{"model": "class-conditioned image flow-matching model", "image_size": 32, "conditioning": "class", "head_dim": 32, "qk_norm": false}
Rows from block 4 of a small class-conditioned image flow-matching model, named by matrix and row number. Rows with one number belong to one neuron. Each number is 128 + 32 x the weight over its row's rms, rounded and kept within 0 to 255. All counts start at 0. After the name is the row's rms in percent of the matrix's.
Before each neuron's rows are labels from the 100 images, of 14976 (inputs lightly noised), where the neuron reaches its highest value: "strongest on" is what is common among them. Only what is clearly more common there than usual is listed. The data: cartoon faces. In brackets: how many of the 100.
# fc1: MLP up (model.blocks.4.mlp.fc1.weight, 1536x384), inputs 192-383
# fc2: MLP down (model.blocks.4.mlp.fc2.weight, 384x1536, transposed), outputs 192-383

strongest on: glasses (47); sunglasses (41)
fc1.535 102 [201 189 175 122 127  62 132 159 106 100 112 143 152 143 161 134 138 168 160 129 164 162 111 194 115 139  77 152 186 137 100 158 112 134 145 143 140 135 175 169 157 152  96 128  78 151  86 118 118 148 136  88  39 119 105  96 103 153  63 114  53 107 145 193 168 138  79 175 185 157 183 158 104 152 124 150  18 157 154 175 113 101 101 104 157  95  91 111 137 108 110 122 143 156 129 116 129  91 133 131 191 136  69  75 146 107  66  52 156 115  35 165  64 134 157 100  96 153 129  90 171 126 117 122 114 137 147  85  97 117 118 103 130  97  96 152 177 141 128 149 199 137  92 140 150 198  96 184  60  76  94 171  80  68 160 118 141 142 117 133 161 138  98 161 126 133 109  77  97 125  74 109 107 169 185  87 111 136 154  98 160 139 150  53 141 121 120 141 170 127 165 133]
fc2.535 109 [132 127 156 152 174 108 115 194  69 120 145 144 158 179 171 155 111 121  97 111 131 139 193  97 161 132  96 142 140 125  75 148 163 143 158 126 119 109 118 105 107 190 165 160  70  91  98 149 150 147 118 154 125 112 138 125 103  36 119 141 113 186  90 166 132 164  96  92 188 117 189 138 146 118 142 120 141 128 147 120  95 124 182 116 132 141  95 112 109 109  85 143 143 169  76 178 144  89 155 129  76 122  76 123 114 123 166  40 143  76  99 142 145 128 162 159 156 112 132  58 114 107 140 203 146 108 167 100 138  96 150 179 156 142 173 131 119 138 113 158 114 119 104 140 191 140 121  86 100 146 129 176 126  87 107 120 106 123 162 140 170 140 143  65 164 180 130 106 113 126  94 101 113 115 128 189 182 106 142 110 118 102 212 100 133 125 101  93 117  59 155 188]

strongest on: cap (32); surprised (31)
fc1.394 098 [ 83 204 108  79  43 131 102 146  97 122 149 102  92 106  79 124 127  95 151 137 130 154 118 116 156 106  69 128 198 161  98 133 111 129  98  75 185 201 208 144 123 123 107 154  75 131 129 106  92 173 103 139  76 162  94 184 139 114 162 138  79  31 196 111 147 123  90 144 181 128  85 106 123 109 112 162 111 159 113 139 147 133 111  98 171 120 187 110 119 106 115 147 139 126 173 109 169 133  75 132 116 159 143 161  39 116 114  59 136  93  78 115 117 126 125 171  99 133 150 110  75 121  99 100  96 114 131 135 111 113 149 102 131 151 121 126 138 105 123  85 120  53 122 144 112 118 159  35 183 137 150 166 144 189 127 121  83 154 122 168 148 110 127 107 119 149 135 132 173 141 107 109 119  80  97 129 131  94 134 138 136  76 175 101 127 136 132  61 109 137 155 150]
fc2.394 091 [121 111 141 130 103 201 147 111 135  92 117 160 175 138 202 124 147 141  99 132  74 141 102 121  92 186  84 123 122 122  98  87 111 125  91 139  87 124 106 126 102 154 111 143 120 111 153 162  88 160 105 183 160  77 114 136  90 127 128 171 136 133 108 100  95 135 136 136 120 114 115  96 117 157  81 149  97 111  71  97 146 145 177 136 227  97 102  97 110 145 111  88 164 122 147 136 102 165 130 107  96 142 172 131  66 129 122 135 122 111 165  74 136 102 140 121 206 116  68 155 180 128 118 134 103 112 142 114 125 144 153 110 142 156 143 160 133 131 129  73  90 123 147  77 120 102 115 184 136 149 141 129 147 190  88 158 123 123 119 104 127 104 167 166 117 140 112 146  72  67  71 115 148 119 128 190 131 150 159 186 118 122 123 169 162 130 105 113 137 114  73 146]

strongest on: cap (55); a bun (27)
fc1.453 107 [169 140 108 104  70 136 103 176 150 113 116  86 123 128 140 167 114 115 167 146 135 160 125 149 116 133 153 144 102 176 128 119 142 146  94 119 123 123 119 153 110 159  97 134 134 147 148 111 157 153 175 155 164 127 132  83 132 123 141  76 131 148 163 156 215 116 123 114 129 172 105 156 175 156 117 140 116 138 172 188 133 136  89 159 158 158  57  81 111 144 126 122  63 157 167 109 145 151 132 101 134 163  75 122 202 128 208 160 139 169 149  95 121  92 122 139  90 113 148 155 111 134 143 139  84 118  62 163 127 102 124 108  66 151 113 139 112 111 162 134 113 118 132 134 155 150 139  96 162 116 140 115 103 104 202 105 143 124 193 121  81  93 115  80 150  92 107  83 113 122  86 123 139  59 156  99  57 140 170  82 104 134 118 126 139 144 119 100 143 171 125  93]
fc2.453 114 [140 129  59  82 106  52 130 134 137 140 134 132 183 123 148 139 152 191 156 106 137 145 137 137  75 154 149 129 156 119 143  99 133 215 106 108 117 151 134 111  67 106  98  83 125 128 111 107 105 127 129 123 133  91 132 187 105 161 131 153 133 108 113 132 147 163 140  55 135 178 104 108 117 124 128 113 128  84  98 131 151 132 173 135 106 128 159 205 165 192  50 144 168 190 139 128 166 125 132 111 149 161 161  78 104 107  63 137 152 104  73 121 153 144 120 181 123 106  66 125  92  92 128 161  89 154  95 191 126 120 160 139 128 182 162 147 122 143 110 146 145 176 135 165 127 120 118 117 189 121 164 148 140  57 101 103  91 117  84 126 195 108 132  81  92 122 158 137 169 191 141 128 106 120 141 137 138 108 193 150 102  94 110 181 115 130 100 153 153 148 150 140]

strongest on: glasses (51); beard (51)
fc1.42 092 [108 121 160 126 161  58 136 165 142  68 158 121 140 148 139 158  86 175  53 134  85  99 121 170 101 102 132 172 122 110  96 110 142  71  50  91  39 116 149  70  97 126 123 142 155 181 126  98 206 145 103 114 111 149 150 148 121 125 138 143 110 129 127  88 135 133 110 126 170 158 138 125 135 113 148 100 128 162 112 129 135 103 146 157 112 111  85 159 135  55 163 133 104 152 151  97 156 144  89  86 131 108  97 140 188 116 125 126  96 123 147 137 111 195 140 133 113 150 138  61 141 135 175  63 135 143 172 171 164 118  82 104 140 170 135 229  96 123 163 125 141 148 139  55 177 123 133 121 103 120 182 133 170 129 126 120 118 138 132 175 131 149 160 172 158 120 124 153 127 182 145 131 159 230 139 169  73 156 139 137 118 166 206 160 161 122  60  95 137 130 121  92]
fc2.42 100 [185 109  92  83  85  59  68 122 132 176 130 114 183  79 146 137 209 100 172 119 128 113 151 100 142 124  83 146 188 108  78 148 146 117  91 114 122 151 138  74 197 115  87 155 122 155 172  74 122 116 145 136 114 139 121 127 131 111 104  90 143 112 129 139 162 116 105 140 137 108  70  88 105 111 119 116 169 105 150  96 152 103 212 122 109 220 197  87 104 107 118 136 141  92 118 109 109 172  52 150 151 127  80 173 117 108 133 149 144  92 165 115  84 112 119 147 169 102 127 184  88 132 113 120 137 185  69 106 147 131 107 129 108 127 181  34 111 180 147 100 143 120 111 148  94 121  92 191  93 165 129 161 108  93 115 135 116 168 141 106 134 214 147 109 149 118 101 119 108 137 185 156  90 137 110 156 114 102 122 136 125  94 220 148 154 176  98 154 100 121  93 188]

strongest on: glasses (92); looking left (61)
fc1.438 109 [143 104 115  33 120 184 136 120 125 100  85 180  42  84 118 113 106 137 119 164  68 122 204 153 125  95  99 102 126 179 116 181 126  78 137 151 162 102 131  68  76 139 111 151 119 152 141  59 113 173 138 107  98 186 205 121 121  87  83 169 124 123  94 115 124  62 124 105 179 135 140 168 182 116 160 140 142 151 112 148  73  75  97 122 158 134 179 115 132 113  95  82 149 183 141  75 128 138 123 158 112 145 104 122 146  92 123 116  95 120 142 136 144 153  91  77  80 215 134  97 162 108 148 120 116 114 154 143 159 127 144  18  52 119 136 102 153  76 142 147 198  87 148 126 129 181  62 137 158 141 122 152 158  89 110 172 104  87 103  74 115 124 103 140 104 121 127 138 144 136 127 146 134 172  66  75 115 149  50 118 190 108 135 178 162 129 124 150 104  82 144 100]
fc2.438 119 [ 43 148 104 143  92 224 163 157 140 149 162 135 183 135 127 162 159 163 172 131 117 133 178 124 152  69  55 122 143 129 178 107 126 153 115 139 169 166  82 158  89 134  99 202 103 149 117 137 176 139 164 158 159 132 107 108 169 154 124 204 151 157 140 113 127 111 105  55  43  98 121 130 129  94  83  83 151 205 169  69 166 120 198 122 150 176 192 120 114 102 119 103 121 192 140 112 142 126 169 125  66 122 162 132 118 173 205 176 102  33 136 121 160 151  93 116 113 177 113  74 124 162 129 120 148 140  98 146 136 143 120 129  55 211 210  82 137 118 124 132 144 125 162 153 108 125 135  75 128 119 191 144 141 137 143  88 125 139 202 133 164 115 132 138 123  88 147  87  68 167 139 105 152 134 145 102 100 114 172 141 157 157 193 170 179 138  80 189  84 102 105 155]

strongest on: cap (36)
fc1.343 097 [166 189 120 174 114  96 127 157 158 121 115  84 103 177 122  75 166  79  57 121 132 121 189 123 128 137  93  65 124 172 112 127 139 108 168  95 143  87 149 116  40 161  86 144 137 109 108  97 147  98 107  88 121 148 118 175 184 151 166 152 119 170 140 112 152 158 102 126 142 106 129 131 149 158 133 154 156 103 110 129 185 178 145 124  60 117 156 167  73  91 120  98 117 121 151 117  68 120  72 115 106 118  86 130 133 148 141  79 130 135  72 220  78 115 125 148  97 152 209 132 127 119  65 112 105  93 105 174 105 144  72 138  77 114 152 178  66 116 168 147 138 127 126 135 152 168 106 152 104 100  99  80 113  97 139 124  79  89 178  93 138 118 115 133 103  67 133 100 136  92 103 153 135 161 102 122 110 121 106 111 153 128  92 154 113  72 102 130 116  79 120 110]
fc2.343 096 [151 129 117 167 113 107 109 112 133 101 112 100 113 166 119  99 113 130  87 190 131  85  70  90 126 139 119  66 119 188  74 114 168 167 123 153  84 107  16 126 179 168  79 107 120 124 124 107 160 120 144 118 110 154 131  33 136 118 161 186 111  81 162 166 132 144  89 155  89  79 167 101 135 145 110 145 126 147 107 169 141 117 121  96  82 114 168 102 182 115 136 101 140 133 185 104 109 137 124 138 158 102 144  96  78  96 109 190 156 126 150 126 103 115 118  91 106 138  97 106 156 126  99 109 177  42 160 122 127 137 110 120 180 154 120 127 128  94 118 143 116 167  86 132  91 154 149 152 181 124 133 233 102 124 101 152 134 114  63 129 184 126 110 128 121 144 144 179 134 121 100 130 137 172  88 131 151 126 147  84 144 175 144 175 139 120  93 116  46 141 119 127]

strongest on: glasses (37)
fc1.290 117 [104 117 126 115 147 161 152 138  89 113  19  87 114 119  67 235 159 165 174  96  91  91 106 140 100 128 123  92 150 143 172 173 161 102 135 183 178 138 116 178 164  86  83 130 180 153  68 133 148  54 121 120  67 102  80 179 128 138 130 112  87 135 116 140 145 115  97 148 161  85 115 194 105  92 100 133 153 128 161 128 117 128 194 122 105  82 110 130 123 120 137 117 113 164  89 136 111 114 139 120 148 128 140 142 139 143 105 125 141 147  94 128 145  97 126 118 117 122 124 103 107 121 116 151 181 126 120 120 158 148 157  54 197 120 101 120 161  95 180 115  96 147 133 111  99 149 158 125 162 118 124 167 105 130 125 161 121 127 120 126 138 147  86 149 129 118 130 156 120 155  92 104 134 123  51  87 203 100  91 163 217 132 131 125 140 115 128 148 123  92 226 111]
fc2.290 130 [ 80 133  69 120 148  97 164 153 127 140 178 133  97 117  84 131 131 118 184 143  89 126  87 212 151 119 170 134 124 160 149 139  55 122 143 152 182  87 122 202 146 120  54 114 119 144 112 118 120 143 126 140 161 150 118 140  96 135 127 158 127 103 103 120  99 124  75 133 137  88 170 131 137 107 164  40 116 155 126  93 129  96 106 144 152 143  79 114 135 149 111 115 175 111  86 107  81 109 111 159 154  80  94  94 119 101  86 161 112 155 131 197 155 145 146 194 107 137 216 104  50 139 103 215 185 102 124 123 149 115  91  75 153  96 140 162 125 163 141 121 115 109 150 157 131 162 170 150  59 129 121 101 124 112 135 113 108 156  71 113 202 120 144 157 165 159 161 142 115 146  79  89 129  92 186 102 126 149 149 177 115  76 118 144 144 221 146 149  54 154 162 177]

strongest on: cap (74)
fc1.403 101 [130 144 162 106 164 108 106  76  82 166 100 148 215 187 122 173 122 121 142 145 136 129  75 135 128 141 116 183  89 141 149 110 133 153 122 129 160 104  95 141 156 146  87  77  86 133 145 112 128 133 154 125  80 108  44  77  96  64 118 106 123 132 187 136  88 131 127 105  62 134  86 145  64 198 111 118 161 134 140 108 141 103 179 145 159 112 146 154 196 117 130 117  89 172 133 176 139 127 141 163 120 151 149 139 136  88 115 106  47 107 172 174 157 117 122  80 146 121 175  71  95 157 111 113 103 122  97 127 119  75 108 145 172 116 131 192  87 148 136 109  57 155 128 121 149  35 133 101 107 139 134 126  93 104  99 113 115  60  41 116 200  97 123 154 141 162 121 139 117 129 139 129 154  54 157 165 104  91 128 128 141 131  91 133 133 117  76 151 131  98  86 111]
fc2.403 098 [122 138 166 134 118 148 144 124 108 169 151 141 137 171 164 190 163  75 121 137 162 136 156 128 117 144 189 140  94 163  95 139 132 110  60 134 142 129 132 144 141  90 107 141 185 144 119 128 115 111 167 144 126 155 134  89 195 197  92 123  91 136 121 161 176 132 150 148 123 117  73  95 124  93 112 143 177 156 165 119 113 132 140 124 143 127 144 101 142 155 101 144 104 113 132 172 216  71 127 126 131 149  93 138 124 104 129 108 193  88 176 165 145 169 182 197 162  95  78 150 189 100 138 106 116 149 106 100 132  92 133  80  92  87 105  92 166 125 132 152 150 118 104 110 114 102 139 163 109 150 135 170 125 125 196 144 138 141  85  46  70 123 114  63 151 154  97  91 196  98 185 100 137 163 160 160 109 129 138 122 123 120 159 156  82 109  78 185 127 148 181  64]